config.yaml
train_examples: 195000
image_size: 64
vocab_size: 62
encoder_head_dim: 64
encoder_fused_qkv: true
encoder_qk_norm: false
encoder_parallel_block: false
decoder_layers: 10
decoder_bias: "all"
decoder_positions: "learned"
learning_rate: 0.00073
beta1: 0.95
beta2: 0.999
max_steps: 6400
Rows from block 7 of the text decoder of a small image captioner, named by matrix and row number. Rows with one number belong to one neuron. Each number is 128 + 24 x the weight over its row's rms, rounded and kept within 0 to 255. All counts start at 0. Numbers have three digits each. After the name is the row's rms in percent of the matrix's.
After each neuron's rows are labels from the 100 texts, of 14976, where the neuron reaches its largest size: "tokens" is the input token at the peak. Only what is clearly more common there than usual is listed. The data: rendered scenes of toy objects such as cars, trees, mugs and chairs.
# gate: MLP gate (decoder.blocks.7.mlp.gate.weight, 1024x256), inputs 128-255
# fc1: MLP up (decoder.blocks.7.mlp.fc1.weight, 1024x256), inputs 128-255
# fc2: MLP down (decoder.blocks.7.mlp.fc2.weight, 256x1024, transposed), outputs 128-255

gate.584 070:139094109069106138120138127114108140100109101109095156100118155139140103126082130119159101096097098114105123110133124158128120133153134161154142135125121116117181131165151126132135135152119125116128125150099103125081123125138104120109138173125148137153131125127116137156155118147144138116117161171136134121124101158121081152148117101123078113162130139149068126144157127129128086182117
fc1.584 077:142129140116085152125124095121116133122159146073111157102160146038144089136096148143133162104123123087119142125137137123117077127149093141123135155122143108137150121151133075158128126119123112153146107159098093157141108134091074136110141135146106130147163112114092129110135141121085099074098112111143121120130119152094131114125118142067109124144116155150111140111108109110115141141115
fc2.584 070:111119113127169130102122146133090132135115165154154097136097095139184100148133147083139146142088087135118085135142153114126139134122113116105119106125161139130081087142144137116171114147145120155099126112139173120144164152179144125135162148146132149128147115091108125139128114097122154131133110130085084132136136161119164130110163120101120132141096108129109056153121127132155119128122
tokens: "orange"; "purple"

gate.685 095:145119099084120114096127110095144123100167147067132142163100160119107148141100106110128127133118156137145143115107102172166124111179171132097143098172130124121167143174143148165128123168118101150120144114118134105131143143130144144143148134109152152139121120096074151152127121115171125145133163108112114113114115126117156141151156093172096137136154119151101123101111146119154134155140
fc1.685 097:102098092158133151147120151144154167167095138139166103124112150116149080113125143107096124121147052089117170124136164131110148134080099103126143106093101126119112115136111149114160133109117158118121127119144119167082112094139138099131156096163093109115135135111137118143125153151145161099096152125105149118158126110143102123093122166106190109121137146107142118191128150131130142122100
fc2.685 079:163138137148126131129052115158171161161134133156120141126147116133147092094144143128114145136087143116131124120150135147068169097103118117129113125125094153145105139114118134103132144117119141153132143132122138095081130126143118086159151137124140095146096088178127122167119149127126145143107142109161145121120104143128129126105147136099098101128101144130134110104158159124107120107112
tokens: "rocket"; "bottle"; "robot"

gate.155 111:131092127124109141132132092130102125132105130169146144166084137145162161119062136073131115143115145150128116101132118117133162130108150105109161118151101131138131118107135128153146172125117125088166117147153137149138103101114109096083150106125134114137101131131127104170107129132156150157160137127194122127107124150150090155151122172118192116098086121074120160108106133099135125120113
fc1.155 112:101125136115145119147112112115127131104147111121154127122155120164090055108200165165122131064147111121076173099095158112147111104105132117117091205144133134133135124151129083100130133115107169157114096109102137113129163144111133152143112138137106125165141105113075080140163148092115161126145118112100131118157127132136130170128128078117137117139146133148122125076127144162124162133125
fc2.155 110:132093138188112139182124147141159166126153131086170101139143077165149154103127159122136118115121148110113130110110128112120124049149150081106134171124126132124143145131108125162104134098124108120122112099116108142107159151077149118121110148133092130151141110125110101110149113096122116111149139128145184098152103143121100150127140125153137127086093121163146109164129121091131177141132
tokens: "teal"; "yellow"; "blue"; "red"

gate.739 180:110111174076124145139141122097140136136075153165099097134100127126127116111104100153129101115109079139105122161139155129156156216132175072132131136172161097116138108130138118144153129096120132126086112119149096138147106095114091120107097141190127102093184139150082128121149112116170137147149122194112089118149124141106105136115101130113133122121089147156147150135117124113163108174130
fc1.739 184:110144102152128103142076175144090118116170119099163151109127138158131136122141140111148147150096165125168161078109108145102126091133137158125140119073116136145109114114107125137131119142168120154153132168095163108134130144168163143137132144082150140184085139136143130120107140133105110116121120098148174167099116115149171131113151134159096149138174108101098147111127125136110145073104
fc2.739 195:136132102145130142097141106133161123122108088157142105122116146078151151126129123084082150127117132124119108151146123098114116129086103147112168118125146155089113149161156131114114161124105136072101139153125155140155098079113167105146130120167086141101135116129093128135119137140089124094119148146144118115127131082117123141109161115105131104148103122126172167116131119129096123134146
tokens: "glossy"; "matte"

gate.307 074:129149155125140151087156139128148146117059142128089128140109153115130104125142088132146148113102115137068121122116144161098114125117104112133096159134145139122159124148136154122145140158118126090124147142157088149138130141127119130122097125121092169121129153121147117159140160086134146113128066110107144090132128099107094067080128147127110093142148131159150154111070097146146154126134
fc1.307 073:111153121151135164121156133155162133109140126120130148094084153155125135148110133124207126148176138077105152105129158150137145142130115119116086131098142112143107100130134132155167093096130153092111135126136109115110154165133169116136117106178110119141111104097093118199174118153159118102139102122122131119144143137111114138138129154062098103186123133135156126168125097105126100163172
fc2.307 080:148152131120150123131138113131127104105101138113112118158127154146178111146147089148105115109140123151091127117127163135077118151140131115144129148123100100136169124120122135122173169137131089156089130094125175125144141136146146109109095126166119166109127117122124108121145107136088124153107133159163114127147101111112105102069119110116148123177115173164146140148182115153166191135127
tokens: "glossy"; "matte"

gate.598 120:110155122118144105109110139157123157193125168148125145106130129128122132117141100183129136176067117134162091142116124125144127115151138132112107145139150112112174136127143123178126112137125108127125111117135141119170127118107140125119119152141127134129118149174144098099102138123109125134172144113177155139103133137125124091133107190180163134136123098097128104159142118139155134142129
fc1.598 125:127077134162089182150150145131116089084103143139128111162131139093107127115160100098088153139153152093131137118123145065114132142123146137148113172121123140143129118169138149091133114113097130168132130088122118135117117165150089109179145127122110106111157097120116136141159147142153145151108148141123142115164124122104127185105105120143103121086161135141154123115127143121136149113129
fc2.598 117:097115138123091114110132153116123146124093114137137136110090122137140099113128170097115144102096133104127144132132105107129160128098153146169163132147122121119126141144142134128098123097106124105165133126155100190143103132126119132130119129143149130100152085137131134171125133130144112120119104129151136118162134141128134136110152179128143118132158087141123111112122140125141131087082
tokens: "orange"; "teal"; "red"; "blue"

gate.36 116:090105114165129155082156119132136127142145119136151085128131131134132113097076144058144126123152143101091106122154095148151139135174110106137130137186111100149150146088140118120076154117117133081143123099167158152116081104116114107149150122148131149097123121133102151117148126148155121110091177111145103114133121121151141128136154170096149112093116160157110113105119092095126143150139
fc1.36 112:072121108143117121141124131141116158107101113115144140141114108118132164107124139093143101122145121106155122136136124135127155176111124112184134129139154095117125105132126159150148159119151147098135116134124140109157096091200102113135151134179136122121112136155148129152089124152104103102089128182118126161108119129125165118131115182094102165141138124131137161113115131138146145117057
fc2.36 090:107128098141137129169100172163114132108137159151129129099145118140126102152133127147126130153128120124124169137110102139111129159114138119111126082147143127147121085163122164120134113133176144140098128124123115091125166120147095119125117170128160097176095169106117143120112119130120144126136105150134134102091144104126140179096138134132113164134157119104095142109127172144079106151087
tokens: "matte"; "glossy"

gate.151 068:154155133083130109155150107111104155144125130126095139138084113163100134151094146147148136132126149127135160131131129087108137154108142154140078125153179101089160094141114131098154135152134124155137100103119136121127120147114110114131118141134149077186132104135164132116148116116162119122139117159146148147103096111118149102119111167151100169112131122132156131179147158166135114163100
fc1.151 069:104124145154108114100152092133117114156136148139113101137171120120124112123111127151126136171147121177124086120148138112133076111150112136110200146129098140152125138096131120104099135139131125099084119127154114148110123144106125103074138060103126184105142136128143138117195116125163124102129101109116119136131088161144094152188123141106140115138157167108139105155088134112125106183162
fc2.151 066:151126154107115151193119129135142106128146127161112135101137113108095094120157099083124078108101115108149108110080091140126153130131147056148116157094122124113145117151166145111127107106146131165086121155125094136137117102147113118121133147148096104132130163079095105168117109084172084153093166091138134117145153142138157147155125136154144190125104100114139127121123160146143137123082
tokens: "matte"; "glossy"

gate.706 082:107106120133130115152094142153078120144103107141158154111177117105148117087162159104161106093119116103087147161153109093131126149114148112130124167124091131092129151132126146115121086114166106097123149116150072138134079109096113184127132100121147110097126139190162152102139120136079127137124120107125140122127140121144145154100164109105101170165105112146133130140158152123150121119124
fc1.706 088:130143146094121128148139087120184092133141108129104125086121122117132124130117122132132157147112112104136114128135114126143112116172120115148118095109110155149109130127142140125159106143138126156115107145153150131173137115114160127100093162143165139161109091150086124136150134115181099141146174138123142133189146142060116161113160153100095134130143140117123081108122127111120141153143
fc2.706 098:148147140098097147123158139114093146159139147124110143084111146115154114143120124130111112166130143137140094093108146145080108112122088123140138102126095118178077113093097104167152116119144103135090128110099114130125120112132146104096121112110055106134123104169113136133129125146150126100148160170164122164131127143102080124158115142103181145142143132131145165120057103093155116187140
tokens: "rocket"; "ladder"; "robot"; "flower"

gate.647 150:162150132122140111099120124108103127126160063128144133124144107083122109128138169146076123102155090128141122095097140085145129104105094185104095212112116123100121133158160088108148151162144126177163104123107145157163115140135125125114130101152097165108117088137123106168163134121103132141114097122101107137183113122132154121138098096132138166142143116153119127112115125110144157147097
fc1.647 152:084120119125136130121166138139107178119151117098166135136145099144134084103125133085063136113147119129150132124132128118099129076131113152111099183138106125104145128127153085146116136141123158131135140143133143148127089158120141127119143141149134149150102090128069110116169120108144135127109123142137127131150093111188162112160089119097170119130123099139112108138142133140150148120113
fc2.647 155:113089109135105137118189178114116137104083108114146128183116112102148135098124087096098138096150094171152180140116114144135153143091147135103176118130101121122136131157172114114117132155096087146137151137125103139140124124105126141123137112146138133077128099113127153155171123126131120135091115069111086120171133127143138136153116108080125100104168137092097072135130144103113153086082
tokens: "orange"; "brown"; "yellow"; "green"

gate.314 112:121145141113131091099117160136139107093147152125118148117111149087094117128168118155139114125155124144116137136124129144134099161150133133103141154109143119116154117137112134138145121130130161126107115073165147110134194185124128127117107116107133144149125138105148124168150112106162126130162103141109145144144100134158075118161121131137152139159136161151086138193091126141139127159190
fc1.314 100:126083121120117147168139100109172146140141089147129129110128141140176151129107099113110118105122174129154122136138144136165168109093130131142161096124120139168107137100139153124097098122134052109155178142098108143144076094122120093114107145150102139121142147127099143122110152153083102135137148153114106105112141096068125156118152157102132119151124097136129144098182103136140120121107
fc2.314 105:128123109146119134075115126143079157102121146126148089115134121085104097139122105172121147154149137134160095136153102118192121146121133117103128120116122107141146162158126107131134114129143198145115121147160141132153110118119130149122116124125142147167111115089117115108159108107131100146148125160125100127141107105152157127126137131132115100149141136126131052111135100123129145115185
tokens: "matte"

gate.401 076:155072120139161122097138136146097129106140074119154160141171097107117122114129165099130169109188107139134092127124119122134155099138101148094122182136094144098120114139122125110124131129122159133131122121123091125128121111132161125156134142166126130106105084128084104125176126144108119110084156146094138138139058123119111125141141076127129068131123132131092132101093089087157113119097
fc1.401 088:136092098112115157114096129103100111137069097120159124142128140070170128132106157118175125136135146144097136093108106160115133153127133157075139097148128138135127144146120120123140106112122136121122149100141067112130155166138110121147135130103115117158137129165157125126107143166105094121142157168128109122115120150093096133143101125148116139132121157152106147049139121098081118139152
fc2.401 072:120160097122121112104094143120109109104109154130135136109136162123143135194145105110129133158142113118125108134110118100162125107075117147116126093127163125130135106127067161125122128151115119150113091096148112112093127097093131120148117121103102133100110161122154071105092130135133159141125182108111121118111148146127128119189124126092143119175154108106093191115122139123125092155127
tokens: "orange"; "teal"; "blue"; "yellow"

gate.292 078:147120107119116116122138119150091132122140132104139109086139087121142145114125130153114131154118137146111137127121091116102122107130133155123131156161145153117131138164121138097105114138148146150142119115140121145103145117104146164127104152119135136105089138176072130094156167138106103114119143121170123190090088130133131128093105158165103117136116117095145137105113154103149091103138
fc1.292 073:163172099151139102108154113128097146129129091150110187158148097093127157131093112099088113128155158139155187088131136115125154082130114181098095144099129147123118148118154113143097123129141112135148143131082087111108121091141135148128122082094088153098092130182127146126140166143109147128127140114152159129151138075144127085151113134127121131116145131108137192130149121121125133156098
fc2.292 076:123174104112174139138100149104109110140115098096110110150121121169103129140110100147176083106131134130171142142144145119122178120116105101122125101128147113159131127127110188146115111119184135166130144127150129144045144097102132148094156138084132096106104127128114106063146167132106081129166097108138116106118128134147107115117107144145148129140133142103129184104096124125149099129131
tokens: "matte"; "glossy"; "black"

gate.283 127:154131159158145120120100154150126131106114133138168184119168116127110123116129173142136118159183080127119078127115140118146113120138118120150142104110116161130137153124122156119146133106158137127130134154113107164149166121138143141124133078150107117103119144170177122151098166091071160135164110109118099130177096173138128112129114104120112139106138133107130144053111123106100111124116
fc1.283 114:134127123105107111124116114122180121140135131102125094161149139120127152152128130092174175074127136112112134143159110166135124150159146140135132123130140108117152108126100144137113145121108153123105131078151137114106139177122135112156179152106127121137139131106149136141142139086124149135102133113104159097112151152075106099146158114163096117151174131175117073114121126130158135148115
fc2.283 109:098150122111160100144124144106149108120148112118128152092169139123160132140138136141137098138104145165129128140115124144118144143150111172117165102130121142105109144106107135116146128147147111079124142106171108126163131174125135154143105131124121101068105162129131130152099111125109125097105106088133088099117131140106143130152115158176086135184118096135130194111118070111142092148118
tokens: "<end>"

gate.394 107:099168148121134121092110154144076153104118121135163132127150103119132160114128155131129097117091081149135122141095177114153111148116120137157074175117153157149140136177147067155096076100142116144098086169114098128154110142103101132134094123128151150125149139170133174126129122168101141121148090127168121138168137119093125118121092129115104157195131084112121145130129128131152137140111
fc1.394 093:116124104160121131141124120126098133116136139128118098173153161111107100086120128160118171158115131131164167130135138110156115139116111110112140097117122094132127131110163102152110145126136142133128109147151079116176117156139096139162082090145149125118154142134167102173137093101166158121131099133099137105113113122121122136139151155128137156122107157075133087144167130116107124091084
fc2.394 090:115178125129163127145116153166157122102144134131132100134164155101137130102147120173136145156097128160106133138151127159105088125170128159168119141126116131116118158135135109144088134117143119127121113103115121090143133185132101136126163158135104155149150155159136113131099118100117103141110088097136109106126120124151111156144117137150137115112108147113210137117110171123085138148061
tokens: ","; "and"; "left"

gate.150 070:145115161124124164128113137107112123140130205142160112119130129135170120100128116117127119158165120105155105146096110098193126104108153104121108145115119134113090134124100123160147188120136091092114124122135122132110121135099155148136108122119142141078138118129070141159117125111095138141099146128110106147136176144119147152154165177111156135122141113086140127141133127096130134147122
fc1.150 073:144147140110100133119113120150163105152091139139146088111085123133111112145110144108146098186135134107112072115110132106162149120158125128144114121112149109124168131140109129124136114147127129152112151105105110153145095114132150138132135160096101115125096123099111134139192123152123094122157209117102142106118122101076134064127118130110125165098154140160151119154108152134118157118149
fc2.150 070:145151121184136113107160129153120109125104109143150109146112114132116139150167131129151115114085167178114127134133062119064094129121124146067132140141117129126136132130144162082167129119122170152164104101131138102138195127090103139147113077109160143145098136121105115157141134126152120154100141129137145134133144143090090108124171139144110117116051120123147143143145067134098076128141
tokens: "<end>"

gate.629 071:113139117143116094080134121121125154117100088167111164123162138126139127117175116154112137131102118133125108144211146157165093130158125080131122111123120128113108098139169122144150133120140104125141130196101144102143055068134095115099117138150155111144151166127167149098137119143127071117129104136170169113127137113090137095109124151136108150146144123133101152143091094135148111145137
fc1.629 088:140127088119124107166149135136122141112119138119099093127098182133108097080137140146128099163143112114167111136183123116111181122090141098143148116107119150120129131112121109114113106113103133105118142118119116142145133118177092159092117126114125140134087086095149103093134119175156147168156078121146103170100119175137154114136106154066132157132132137119131117109134136090120171122117
fc2.629 080:116121110155152112127140136170128159136148164103123158184085139133132138131087103135114105159097153130135147144142135130128102147122152138142192080116129104158110138118104151136165130138133122103127123152099180082162118114100099140104110127143142174102085139117127134109161143168115127140130102131131124129095152117149152110104134079106128113154123157133101089162161089124145093150137
tokens: "orange"; "red"; "black"; "blue"

gate.210 098:131098110118113140136142122122146113137123154121135138133141131133141136099103125109152077161130116099170138133161100114149110141153153108135141072173120120134133135116107126130101135154137142145120165109148130142154130094113145147141156114115167124144121122110108142111167145162159102162119149101130145145127097133121175147154116198101118187113151142120101124149140129071115137131150
fc1.210 094:128178150118122108135118121128164125145124116151161143080148162099134107121169173145155180098118119143119103107142089111121070115153103156125165115094127127086102114154110092088129088116113084183123129126100127126149153138101137114154125118096162103156133140152108169133120147104120114138131119168090122143134159145115143130144147092145055151152134133155118097127114159136137152130124
fc2.210 098:164122134121101114163170164141152129101129120150141184086131092121139087067149138112121107104083140127102123094117145137108137104120120092120148162137134114136096152134184107120123112126135085125098131096128119135174140137103156096145122122110133153121134105139092111105145090109131086120146136143138090106142110122139128117172110145087126114120095112132118146140136128127118151128147
tokens: ","; "and"; "of"

gate.118 158:130129135143109128090137145131092109130120144131100117130122141102067119117130125122164103137155110135110115132137119168142103192134127084095075145118113101143137143131143124150144131133101160123142085130170161105116182156120105128124139084090130124126119121108173139172161115110169148109106114114119125151134123146171075123153129146125143094142140173129102105166109120133139134124147
fc1.118 147:125154167154120131098134134123157103117093169123100142114072136162102120122154099152147131127135123164115129129120129127131123152136130106124128149106141154132122142153121147128141121112120178125114145118156149114110156181134126154133107091121149107154144121104172116143178117107153147095139050151124140123095115132135110155143133116153147078129146171133127123181070130137135104126154
fc2.118 156:107137147117109133209089102109139131133138132142140150118104133178145102108089143107159128094104087125105165134122138130121151130124152108147112137154112136115155094123106161144144131133117093102155127133128128117123131130183138147144123145144131092137139136151122143111084154133084140122129109113156141139114132129118158120113091140139113115104112114144119131109115114139163105127115
tokens: "glossy"; "matte"

gate.253 087:114109128106165135124139160133096137085126106119129144142127133102104141116168107097121079076185181116138122090127116158172150136103117130111080139134105123139138120111131148113156104129139162179103121105134135147094104119144142151139145111135115141123109117122106137134140143149096108143097117185098101144141116143124113194127112148123104127107167087190127161103138122159127141148132
fc1.253 089:146159127166144124136178139133131135170133099126122098119143143104183170113112147157149140101153145141132155141116118136110102116136144111133129099165117128112145166146125125088100153142122102115169132176111134130139171123117160097122120103130173139084131119142158129148120148106117173094122129132170144148151145147123149095107151123116115133139124122090139089140136158150073142076131
fc2.253 087:114140140163103119185159110095126128128160112074145093104119147145153126136085153095125069130084141136144114110095125128165144145124112183123139129135112137141136141165102118130104148163143126127168140132112121160137121130124129103108142065101163125138147129125117151101139117137106142128112124109077085126101141121124094145152133127140124136100134098102129139138122138112038142160141
tokens: "teal"; "blue"; "orange"; "purple"

gate.631 096:065118162159113136147161159172104144118130154103108082143157131182136083143135187124126150170128134102122097135142156129097150145130135105142158117148140119131112145113150135151137103078165102084118124156164131115112113138144099125137146121154145140128159138108137137125131121053113093099118108144091113114100088106151101146139158125133158122083133130119136117092136108119104136112109
fc1.631 095:112111142121138130169145162145121144162095146106155114110088107124163178128146125133149150126123169152125131147146118163132125107150140151107137101134169130167111155137149165107130101144121103122134123156167171128117115159134097139123107163136135174148150166175077140139168116123132081099092105131128120127165153107155130141102132130199100103136106161113110072128135139091160140132158
fc2.631 098:160127109121160137090095090117089130207122150138127121162107138145127157177119123125118158115151160126158084148144127141102141144126136141122121106150104103104103099109115101081183146159123115082086118119151117128163142116123100110103121128115077116104098098107143136159162101158146170154125114118080153138118121126112127120149144138119163151123140131094115074121109115122124151080116
tokens: "matte"; "glossy"; "purple"; "brown"

gate.671 081:121122127116114172126112100176134124140103138150140143125119157172117107133107124160179132159100142141107149108160150171130155120178131109150129127185128092103117130107150118128154119120129162118120103116140156124166142155165136135129141133145168145137134130087177116184175149133162121107135095167092112131129109129183073156112116106098105065138087138133158088141143109140131155121165
fc1.671 088:165137113119158140133135128125129161137120109181145152127112114130105156105144122108147114152133144103131138077142140137111126132085093091083132131116116105132137140133133132153111149097111129123145114088110130108107147142133150114129119121096091137104140145132114109156182072175185158125110159168152122102158137117104129122168134164063144072146119152137127132175132131088113154101148
fc2.671 087:105129151108139128110084131129145142108091137142130152121150105158132074153140129139158115084103119136075131113156185162099111179180109076143123111133126093138150115110105114116159131131144121114124144121103104122127093093141149107108070129119137126141132147133112082113133120122116120138118105109121120121093112140143142161122132118085089072163116160175138118124134117137062147155137
tokens: "glossy"; "matte"

gate.405 065:150135164148101109113141138078108157108146135120140111105104105127163141129139140132100112172108143161115148143109136131182101150133118114134058137207137100153139128130097096147154121143099109122178161156125179151140130145123108113117161134151119151104171146125118155133143135103169112098148103119106113127165156170148077121186132155134138156156126109137131122125082092091147131148145
fc1.405 068:132141108121126183103156104125139149092187103126113134150158111132081107177123146126159127146102131120120088125096136151156101099131152121120162123144130135101104113100158128119105137134104148081119159109098112156111146125118153151144129142099113120124127086096121119127148163112134136075121164148123187136144144108141140175160135117141118087131130112130157125087152162121095162096128
fc2.405 067:084110127136169108136144142176150136100081169106152142128060176112127090155102168157110122142125131113158113076133091154077086132105097089115153079121110146130164144114133145138091160092165159122133129125133120143087134154148107130152134154091123111099146158099117146147115132115122089116139132140129164138135140160129144105104123124118127120101121107131115153126149077094146127151148
tokens: "glossy"; "matte"; "right"

gate.124 074:120120150110096157147140154138180126157107152151102078099157103150148114133153118130137141136122143107081114121123134120131169135170135077191120104150128085113115141125127125128155094126130100114138116130166106144112118103107178107122117185114111143102128143104123145116117126097118111078126104111092120150157185136120112138103153107124147137119161162134132129165132118109153118148092
fc1.124 091:100123069163163109114111125145125137119148084114135144154187121096113131117132144144097121098154121137154134131149181131123114152053135105083109151115141160141132102130096127097109148144142167152150142121113106108095167151124117157126139100153141129160100091116120166143174118185112167098117136124170109100140118149136114142139117167083110132142112128162162107100177136143118140118130
fc2.124 079:117098108147162100136173112141136099093107127098143117140127090118117137132155117183088140102073133108094131144171120097127092166152149138099123180147122142115142126156152152111089107138115152105115139131157127097173210130085144144098111104131132122132087134144161163115164111114153113127130094136171157135134108158119115132153152120148104110138167145172113121120108104152145136114152
tokens: "glossy"; "matte"

gate.485 073:158121120105094144124139159102119154097156152171108128119139105142111135105117114153154099148145124149157154104138117120168135199091140142168155123159141136130096144137133153160164128116126154141162126130135156115131115107135140110131115120195121156090059093155128151128091166123104126157128108163128159150144169125139108136129131152098152107138105139086149107140111128081109139178159
fc1.485 068:118138147156114136134149121143103161155136112103111115120133117153129146168085147084097100137112091151118122120134122117142110141099107163108140091183143110113120148107152164086095113158127102105095132106136147149149141135122148133095129161098095097100171141136107138142136155125120107098116154089109139134100125151102153075139097106137109175081150131121124123095115146141131142170130
fc2.485 067:125095097154130108088157114136103133132150142127119124145145136153126098146096156093101137188126160138133109141145132121122139145087132143069164135150114114127105125080122142156149092159121116140121145101121152143133099130128135133126124089098173146116129114111134113130123127116145102133127136106145076171115104140119144174148100139145122158105131106085115129094142118109151113150122
tokens: "matte"; "glossy"

gate.378 074:126085147094125129114110128117102152165108147130158110160157122129107175097147123122158130081134143108142119109117159127132118113127156100132123145098133122131117115135105138152123105117173153117117171128116102102095155128059130190125152125140096078146146102096177104114128100127142116136150138154082092144116138140128126127127132132121149163122134123165140112144128103127115096186179
fc1.378 073:095112137131097134146082172165127123107126149141154104133115150127125144115133102115129098123160150103114085131138091118088108142111132122168108102154112117104110116073105135152159115098143132122127131150145111152095161145128184167123146127068106106102100189090171115126122112137079104104102135137127084156107128162124162105126144153117135168149176128119107120143134174125090135159118
fc2.378 074:138123133136158141108125111121116145128107171120094162135063159130110122108103125121099105136096094157121131131147116082132133139132138153108155153137127108089150119135161144121103121125131156185116157129106107139142140142127118136149085114118172146110101120166139141132164129088102132112161104188134067122131146148154139147143082164128132139112091118097131119121120120137124118104157
tokens: "<end>"; "pine"

gate.673 096:131170124129155132113125167124073093113120091097111102162127163070120138104136113111127092136162109102142072119113137094134096121112125133134160193094139135107132098116152088109119133141136146167077118104115137134137127145167127118112128120129108136095121108123115118115126155104092119152128108154089130102136094134136157106131117143127101154140144150095151135117144135118117102159112
fc1.673 098:137137117108104135147110115184114104109101191154091143150147121164115143126136160188147118104118150151153128100109162153152130167111154094128118082121111113120144118120147137154147105108140142082107197117125097115117113116124159164121138098088099123172165130087122114105100150122100126140131115124126140144092177115144125150116122124154128141140136129128124142160116121107121108130130
fc2.673 102:145156090128111133153082124151133162126142119169090106125110112122091142126135113139124143106129093087146122117196114090117121136137100087146125134118179107131146087113081153119110130069144135120097118121105128134134085114126171139116113139115107136133143143156131104094144149173129105126104129107141123130131105144104166112137141114136097108104099134134161137123147123143149123142103
tokens: "orange"; "green"; "teal"; "yellow"

gate.113 081:153145129075123108112112123096180118134109111058139142146127095118128179149127100170192146145132144154122140076105129196126128105139148143162138133172152122129143124097111139160129134137096117125129134108127151092140128145140152129153076145115144145134126142122110163104181097107175087131180179156146127148123196122121153148120125105149103133140146112162123127126079120134129130134183
fc1.113 081:154109123105084126087131127135147101112087127114142134170102137110123162141109119089111119114132144117138117114101118153136097106084192143112193114117130138151177149129176151142103145140104106171109122161136126139118112144101081091127142137119174159124092086132109144132139106097158117128150192153093118161162119111115099173149160151148122117117158082130100122105111111090103137110141
fc2.113 077:112112153120090121178120145134116122086118106112119126160123130138066185104148118153117127101101146133113126120096111125175122131138150149160122156142188114073181162184140113109088146151089175120118108118131144128162151154156084138139149128129112126140145139109111157113156121139119138123126082174124115109109139116158154168153131131179119126122145091136135115119117127150143145152118
tokens: "rocket"; "arch"; "house"; "bottle"

gate.621 094:127131100171102147109161140084138132142109117149138127147151144069161097101095118125114135155121118132114115125130155129096137122160106107140163089157111132140150135139147105098155165098126144070141129145120117112151076095120142108103110108170139102100110150133159135120109105158103163134105109145213157080115113151102115087125134149106116145146106114089176138136135110095097125129155
fc1.621 092:088124152133165121143121130150126169098096151130129123090136106128123080139128123113145126166143137129125130154078139156127117142125107101108196110113166098145133107130133173105132125064162125075150166100149143125126121127150153091127090142150107105156136171147080113141063143167125140099122118191134076116103154117150129107100125096089121134149118137111160141150157112111125126146128
fc2.621 096:108118080108159141123115146141111094112108119150142159125117120083102150164146119116133123076127134133118124113126140134100135136130113104115146120114134123113136117148153150137113175132133169123082163113115101126111107101147130137155096119138113102154109152095114136134133117170114103133144113124134105124125124116115187156101120115117093137137160142146149159123152161147068167102108
tokens: "matte"; "glossy"

gate.24 105:132119142154085119129135091153111120160103127122125134142113143131121137121082127133130118143124124139097108136108140131110108151138130141142176117150075093116158148171137127144176140139091132087140101132167157148158124116112094104099128111133119100100149117115213141110073099109153103148178104133181162116142079176116113133116141155123106121124094091118121119092092139120124116139137
fc1.24 086:131096151136083128132141122139108141108149120139122147120110132132117169141107126120160106102105149141100135147081109150118129151159160110149163116122105105128131181148143140147106134162129128071145123156129142151121110084104139096137114116141149119116135138167195125135051150082133125136165142129190135125155126128079104144116129136140134135133089089131123147107107122142147107135118
fc2.24 086:120183167115179088112127068130132170137119107117128136141145134109128132177127126112127179098171105138147111171165117101158119127118114150113119053121118129108134117133114111111145079141103145105068150113116144150144130145157140167127128133137141115132117118174139155132151136113099146115094120146099110146125146108124172115112107103122097112133141154106147093128089102147137113160122
tokens: "orange"; "grey"; "teal"; "pink"

gate.634 104:108150111118133091156153152145150138170123150145133152112107141103157120116116164143121138141103134135113097138187143106125101093126136116128172098140143107106103154126115146102131091102126107124119118059122096099134071125107150133113122137127127109142119132146130133112145141117152093138142140131169168099102128122116160122148146168110148159109140139141135116142118154103165135127132
fc1.634 114:109137130096126122107088096125117149083127117110092103168136116125095156182129106094092140117132116135115117124064142149104107146156100158086100162113113176166149119136153131141113161124144100152164136147115135092113150108135156113160106167138127123120141133128136122159118157142053132134122100104088105122124112130164114139106113093144149136101139162114155130121100112152127096142096
fc2.634 130:113137124144120136091108100120128123082111109114109059151131130125059166158159100110128111166149150130137157179085127154099129131126128149145113108123131131076178129140146130095121187104099114132132146124138151108134134131113114146123130130133115118123147166087154141169135127101114147150097099116132167122146139130125078118105122123196118136150121144137129088128107109127125112099101
tokens: ","; "and"

gate.380 099:136137079121144143094115103148159148150109093147149153104107094103151148086106108122130077124162116141164126088146101085132126103097143107138135140129102082121176179106147115147106154108112101121119159094095099123084147091130178115115171102144112106102116131181105146143123164125126112139152123135127107110154155095106142094120098111069151137169117082091141152142162121135125146133166
fc1.380 094:137079086159125139125132136119101123120113106149128198133122096106116124118146132098146131082146164110121180080140164127193151108128128098085102176099108129163119114140110092183096097126129120124094146102123127122096121131112150141170112105159160133136151095133076116132151145160127143124167130147140129126141155144171147139086127105097103120120118136155144119135157107122074118123158
fc2.380 086:130133102161132137132160114173132127145103133131173151157136131119094155175133157138135119145092166105140132144117120131084137138062102181107117133126151123108136106126220114121100139135121096137118100117095147124161092146131126141127165151149122114157094094135170122135117101114160148150161128123116115110097156125081135129156155126091129128135131122101127111118164177149118184094105
tokens: "glossy"; "matte"